config.toml
encoder_arch = "vit"
model = "image captioner"
dataset = "drawings of small networks of dots and links"
train_examples = 97500
image_size = 64
crop_scale_min = 1
horizontal_flip = true
translate = 0.06
color_jitter = 0.2
tokenizer = "word"
vocab_size = 54
encoder_norm = "layernorm"
encoder_norm_position = "pre"
encoder_activation = "quick_gelu"
encoder_mlp_ratio = 3
encoder_head_dim = 16
encoder_fused_qkv = false
encoder_bias = "none"
encoder_qk_norm = false
encoder_parallel_block = false
encoder_inner_norm = false
encoder_drop_path = 0.05
encoder_patch_size = [8, 8]
encoder_conv_stem = true
encoder_layers = 8
encoder_width = 256
encoder_positions = "rope"
fusion = "cross_attention"
decoder_width = 256
decoder_layers = 10
decoder_norm = "rmsnorm"
decoder_norm_position = "sandwich"
decoder_activation = "swiglu"
decoder_mlp_ratio = 3
decoder_head_dim = 16
decoder_fused_qkv = true
decoder_bias = "all"
decoder_qk_norm = false
decoder_parallel_block = false
decoder_inner_norm = false
decoder_positions = "learned"
decoder_cross_attention_every = 2
decoder_tie_embeddings = false
init = "trunc_normal_002"
residual_init = "scaled_by_depth"
optimizer = "adamw"
learning_rate = 0.0015
beta1 = 0.9
beta2 = 0.999
eps = 1e-08
max_steps = 13600
batch_size = 128
epochs = 17.9
lr_schedule = "cosine"
final_lr_fraction = 0.05
warmup_steps = 680
weight_decay = 0.1
Rows from block 5 of the image encoder of a small image captioner, named by matrix and row number. Rows with one number belong to one neuron. Each number is 500 + 25 x the weight over its row's rms, rounded and kept within 0 to 999. All counts start at 0. Numbers have three digits each.
Before each neuron's rows are labels from the 100 images, of 14976, where the neuron reaches its highest value: "top examples" is what is common among them. Only what is clearly more common there than usual is listed. The data: drawings of small networks of dots and links. In brackets: how many of the 100, against the usual share in percent.
# fc1: MLP up (encoder.blocks.5.mlp.fc1.weight, 768x256), inputs 0-255
# fc2: MLP down (encoder.blocks.5.mlp.fc2.weight, 256x768, transposed), outputs 0-255

top examples: grey dots (42 vs 8.3)
fc1.572:507500531497464499550504514516482503511500515515547459489486472492492520510527499542485514531524447489488482473504544459516504481498509529487527534501443526544479495507527525503481451462431488481510502504525519536524476482510516422508522465456508507498460489479485506524456508491531494486517453525488521529471478498499491534489491479502484491473504502534508505517484504495450482464456496515492487488533528486470521465432502487460473498529495504462519491491492494505520506502526507503500495513523492495476525547522542503489538498526500498489484516512542520502525494497502531523502499513482558498468511521457493507515516495525501498479498461506485539454553520517484487514495505487508508518490472567514510519451487481487500490470458509464514488512509492440529487549503586
fc2.572:508474502517492500494488507485483488512511508512477490466478481523488517477505540545535510480494485498530511498466422476487498496506475481508470483504472505541499504464531501498534479488473481478490503491498507492491513495511487473494498512523494505481493502524471541479481507506497491478513509507480499541531486483509493595511550554473503547517503493498509496560509505490487479481478501511472481492505512536524495492529539478495433458511481515501519499535526505458533538454501533520516511476496489521533503489465482527531519540511516501501485523487488531477494478489480498449513535497518499490461496509489489404492503488481484503494551490507462518469546484495568561498523541504542500510515514483520559461528543486512513483491540500533495491472458527439492478493472519

top examples: five dots (39 vs 17.7); white dots (31 vs 9)
fc1.414:499487492517528464523504527507471531466548525500503503532536495508450548485544501512492549492554491464491487554467503494490504492536512510447481492487490477524496510481499529518465527520488499509526469470460539477485464441497481499503530469475484545484504467472480513476517529536489514530495479514495475475449477513503522506457494483531465490451494479480533500483512514516522481507542522484492517483480512473520478544520518457481464477471486513514490523514497492523498481511483519538451497480459534483530489461532490502523551517544457481544443481524514550483518532462516510512501519549487485525472518495517536484536482472506533489528538497484460516505475503522467492491521510526530521481506498518485502493480486493508500483527500480496477481532509491452496465489468549
fc2.414:498508474507506470499493512518510492499497485516458460483468485493481525508522504483507483486488499511538498506501463503547537479513489496490521514490514492480494494494503503465490473492512492484503509536493490503512512503494508476498485478513483463499519509480509433477479540487477525536501521537496464497512506540484480514481515531473516499422450474515525515478545474503494463499514513487533480506506508514501520468514422488505504473456617528501500515528485481544485502474503497495505480535498533497507512515502459514552497493509505454498485451507479504488513492464520492490448553547474489488516553490522509598489538516536511474464478528522449496525488504486506527492509496523508501503494491505474533515499534462509507541527530504483503547491434489521468471484511498

top examples: five dots (41 vs 17.7); brown dots (29 vs 8.3)
fc1.508:480480520466489513518524484480428516477491511517552497508500517480485491436524528531498524543512459481489505475515480482492495525519516528513474468500475523528486526490537521482486497510449506490522466538524509548502466464513509451541528473470527521536444471477480509519470504473537503485512442524492497501481469522505520496463499438532470486500503533526484475466518506483479525496488489491499516502484496499476536500473503531461493493507501453523482447487503524525507491527496530512480481520523512526476514525482546491483534454528481489490477487484559489535524508490535490533508547491487546506489479495502501498533500492481511497482485527468473552467513531565462476505502484493502506523482499526510507505434533494504480498479441501503518494528522484516520481528523551
fc2.508:509482511512505491469497483507505477508477500472485517485494493510536503487491463484549497453518519523489516523514451478485528496518485476542519490493514514505503502504532478512503503486516487511498541497475478460488531502466474493489529505489496510461523504511463512479457491520498523461497492468492493549510511506492490525516528538480514557528504555522503500520476467484515481550513512479468529519490532517524517500543515495476514449517484521489462497497545491461456531505488504542458506506437486508545511483492469543476528482530515503460481529467508511477483508522515474483530462500544468478499486541498523366480478545496505475497530472505508489505492496519520548523475485480507505518482504487522566477538481522516497492496515485501507512470426488495464512502480491

top examples: five dots (39 vs 17.7)
fc1.725:485494517507503462529517501506460503476518516488491472494482492450486520502502558509499511481588445488480533489519484475500537485524500516467453483478539479477481495500526494529502548469507494501545472505488509481495461488490488485476515508486531540471534484466485526504475546513511528512460490528470501513494475516468519539425518525500464477453504494492561516502513511491529448518503556444451506493456516465502514511523525522486494479469480521499492509533490503516466513522542515512492537552506510502536487474494497528503512545532492493529471482508472521460521507492504458472530490533498503539456519505522488482515459511514547526496554469497501502510472493507471485487496507527540494494504508494514512507468506501503495457518499510470480501519514483483456463493454514
fc2.725:511465471499491512475492486477488492541454502488494536517498478539500480501503475499512498498480536489506487547457457495510548515488500500528542498524465537507509507485538551481469459543493479488490527479526508526478526458508481528553500498514461482514436509519522465464474470458495520496523505494527489504493531498510481477531490474519526484518482530506459472501533504478462517528517463519536524512512481510566497492504430489510477491496542510500488499514526519499489450492465477518505464478425551498502534503543535472474496476493513494476504493501527518522473528529479528512477472502475467479531497533492516515479548499493474494503474514476475495530492504522503490512522484515479478507472509461453543484566487491506504551488505451506474476481507469495526518516542494

top examples: grey dots (98 vs 8.3); complete (32 vs 11.3)
fc1.33:515506505504464485585508532528494478473531505518524443523534515474454536518509493535494543525551447498483497503476518452505495473482498505518521526477467530541497483488524520498464460502463488472491495486496539529509487452484482435494529481499501513495475477461496520505454510510492530492493479503501524521442454499480514548515504455487482476482511493522511497507505511494485465508490512521490486498513503463499507498512515478478462482498479539494544500488483471515501512522536518511468496477519493479513523503539538503502549516535479475515481516512504532465526520486495530526488520502487523513481508476479519479519520503547516498483511482493470528464483511517478486523492500517517485503507461575528518500463488475488502489474462517472486488541520511452504465547501599
fc2.33:554474496522490496485462507496512498509506506512458489477478500528487510487483534504528519452476512494539532483488433522493480501491469481485483481505501516529492495493523514464543475489513465507479503522483510471553504498484444466475494520548473488464481500526489522489508513503475488475488528504487508558489498499498500606513550529458495554517510478486492488539507482498503481475493508508500484507489519511502495502500565492488471474506499523497498530491503463475494533472517519484511507479522504528510495533472447546526520531497495505511493515487490519491483461467473487468526531488506504501494492465501488401496530508513478524503528484495479528487529464481550555445488522502509514491505517487517555471512550487522529498500529499520501489519463547495467502496445523

top examples: teal dots (50 vs 8.6)
fc1.737:509517480526489511510492528499426510446483530486491489513526506494501479463436485535497530543459545460538468526512499526491467463501484506508451487484543472486525493473461498479506539526511521501534463568515487497460457474467488543459500472516497487490517506496524514495479489499508507452493464494516491512543460477509436529467484482507503482525509507467516482506494527492515490519504467511535527517498538518535467502522490483507528471467519488505490496514452511534535501468504430530513464509502461449493507529486498531479461498519495509499455489497539530516534492539539523459501511492492518539478526507491522481495533476499547491488494488513528472499473521502483489522516509513493511540507502495484499529513483564527522486478464494516518463497498500517519477529480513
fc2.737:537494527540483521493507476464493510521481465516456544471542444477488494487487484536466454520453474465505468487538505471496486533503502528484535494483501488494500470497460490478497455528496528505488534498463515475461496484521531498509519492528472492519488551505522526454521541504501519457508544516536495508441502465537492458519530508520515509517509481514481536509508495508466524487477505461462481493503550497510540520483541507516531454521520495508530491509493499488526438493534529498512473518518517513500494518512437523497510489487517500509539470488518503499510501499439450492478547515502492496514504520482482495545536478484497494498502495487437487494464535490510524530524521469481505510518507543451501469530501520498487540478528463520448473487476542537511491479526499

top examples: five dots (45 vs 17.7)
fc1.364:477495500512540474539522522507474529467556535515506485528544505493462526499524474483474550470561493465486513526506550490477505491510522514434489484465514473497515493483504507518482496501506518509513484480449529493496436479481503529503504462483485532489504464474500517466510531526481498529502506494515494520467481520504534503482494461525474484487491469478526517496521512486516493523564509493528525479472512489519505557490529465479505512470478510527496505503469510535489462515503494518438492448515500480530472456498503490525521491547464465572480502533522537489522524489506507517508510556490514520490518495512476466543486479517551502517501501468480521527441517503466488486509504515486511484513477555509481505459472502514489502520479475492484454545517492464503465482487550
fc2.364:498505447497480474482490516472501487506481499535481513488468459481498494490504510492485476501485508506545508540473469481546543503506506492494533524507491497512495514494508548480472469504505479460512514511482479512506514521513506464539481496502454447511508515484514436468492494479496495517532513540510480481490513521525478504483507522475540529467465500515496511467543497476465474498513488503525508508504509528535517452502427510512499458484584506498512515566485519499517454476485465517480464541482536515483532511501464519537495488503510481486509468506504489511500513474505511488477552533477493505525507482504522591504535492493511485479470501533456520515523492484534533507536504531481508489492508517442539511513544464518522557528515484470508537498436488506467492485514471

top examples: five dots (41 vs 17.7); grey dots (31 vs 8.3); white dots (25 vs 9)
fc1.192:487492506494499489507525557525486492517502521498537528547501470518517531510539519500474520497522490473476509537479503522518506470490514518485497497477474480521515474512520536509458482536510504495502517481470500498486516458473477516542492445494462524486491478481496533473538522487493527569501492508536466488444501543476510525489461464521506472460454488479513511505509503483537518538546501502531540490487522468530511521479534448501477516467470551492480520485519530552476465515475488526457498472469538474504472509536519488503520496502505443531515500553558519499488532465515532519449486558485497515512554533518525469552510491530532495509488484493493502519480490502470465521499507530501504505486498502492517514509469517517494521490474464481471451537533494485510518499475523
fc2.192:485529531493492475488494523489490471497490491459488503484459464505481501502491532525476502487498491515488476527481463476499547489492506480506476511457532467468496507510469505534496545439528507533500488472513474459578505521508526495445483496542545501466547484490510470499501505542523514475479499500468520477523476502526526500494505518486515503485519514508512499495518485520559481468453516481488489512502490520465469440556467519488476468523527519491526500544493496482520532513502480499544552513529460509528550489492477534501513527519492520473501477456478480484521479482494490447530536494503495500507483479518512547494470527498497503460532524555495526474541479499495494499543533510499454504523465505493519510489519464502505470542528534496540544474455498516510449507488476

top examples: teal dots (38 vs 8.6); blue dots (35 vs 8.2)
fc1.160:512488501514540464498497459484466575516496509521479487500526548486490478463558497548497532473489480441497483521484516496488471511548491522454520499527452490525525530484500530489498535487476504484557469505531532494504446499537510469535559502483511527519513511494484522542521475518525475491540524548487484503503467496497503502451503500504485489512490492512516468495467519552494505477483456534523496480541476547526490522499504504502504545468494476504483470518513513472514494497459513504519464545520541533479483462519511492527541488489478498472473500505509498498495505518567505524494477503496507466471481470469488492507460430466482479520503528487499511501493493524494502461546525503507508494526450464463484474465495457495521486494510511539510546493509476486497484506488511
fc2.160:512501528526502520476483574505497502542485481455511541511507487538515512532486520515513506483498559484525482503473457484522500473526497495509514477491502467517494469480497531506502491503490512510433502488530477497535524503502472505493506512512469514538475502557472498500525468520505463517521512498524491473487511456527516465545482468490550516533510497500489482451520484523535531478484452546492536521485491445463516476577479478523471491527477522479535461488526516491535474471456478466543514461471460471507484502576496522505529515497498519473545501489524479499486492491514518490495528485492495467532500484478524496476507522483481498470511516535498504452520497516537508543499505493451525494478477522505487474493475484480509512489526485486433525491485515495523478556515496

top examples: teal dots (27 vs 8.6)
fc1.38:504488517493478519512527486519477517505489524502559466502529507472492498484521479518488489525539478484490508504484564456514515494491512545494526516508464516528527501518520527498436485490442517467514484494539508516524464494517537450524508467438509514528491487476497495536530506485551497482502470501493533508440479511488490481473487449519470464484500520512495481486471512496486526495466501504507509483547455486486478479468491484456500510523502513481492476492503537497481495513530477516490504516485491489482525521544541463493550463545515498484501509501530494522529521518516541570507465499455545512491495516482500516536500471511514491487499494521510534446521546519468481497521502520496508549464476541489530520445473467465515485477471519482495487516493438489550495533517522
fc2.38:512484502511498501477496510495495511522505508457478495466490456552518526451515523499509493477483496508529511493516412476476537529510500472523485501521504512491504495491537493503529508469497529503493510502495484488486490506485495472512484495537512505464499498525461531476455537501513470489498526495469456532550519506501481559522534525480504532493491472513532488513518510466527490516488496506528456484467484541485500486535550480507475445511482516504494503501578499486515549490501513507561527470495491523528490505468494489516511515506523483496493510487475515507498480503481499467503517512523500503481517489508478344485497500510490475497483477484476513489484478514550510505528536515516517514477498456531557477516523539522508492487516506534505488481490493430484474516490513

top examples: five dots (39 vs 17.7); black dots (32 vs 8); wheel (26 vs 10.6)
fc1.306:480512525510502465523519508511466503477507509492485460487468494439528513485484552505498493489579448495477511483525491474503557487505499521479466493467533481466487481489520483527507532448512500510553491526469510486504487490492506489480508505487496545470532486470481531493464558522503516518465519522482505514510493526469519546412509525499472472459507510509531534487518510491546445532501535446468508498460529472506516492499536513487498501463481530511485510532478519515467494510541491509489539561511506496525479473514501513506501532548500475524499483513503516463520498498526456456522493536481506538480531500530486476501462521514559525487529489504507505536472511485468483515495499516516514501504488500532506516488504492500514471521503497456459490503522497489449471481449518
fc2.306:532500471462505494473523474441461495531447519502490510505494500522482480453510483527505485500471521495480500533467443489519561528507494510513545514527483552517502532493533533488472497508507465472510544495540485514459510473532488484553501489514488489512473498490529483459458459479523523490527482498482499489505514488531481478508497502516527463523499548505464470480511511488478515516480469509521508516521485514548502467501450534490515461510550492523479505517528516481484492520470489550504479527433556543489551512520549485482503471509503500468445487511504514519480514523478516521484463497500471483527481533492534508509526496469475475506491487490477502540524494533498490497531491499502487516475521463439515477557510495525494540490507463503492518484502455509486534522529474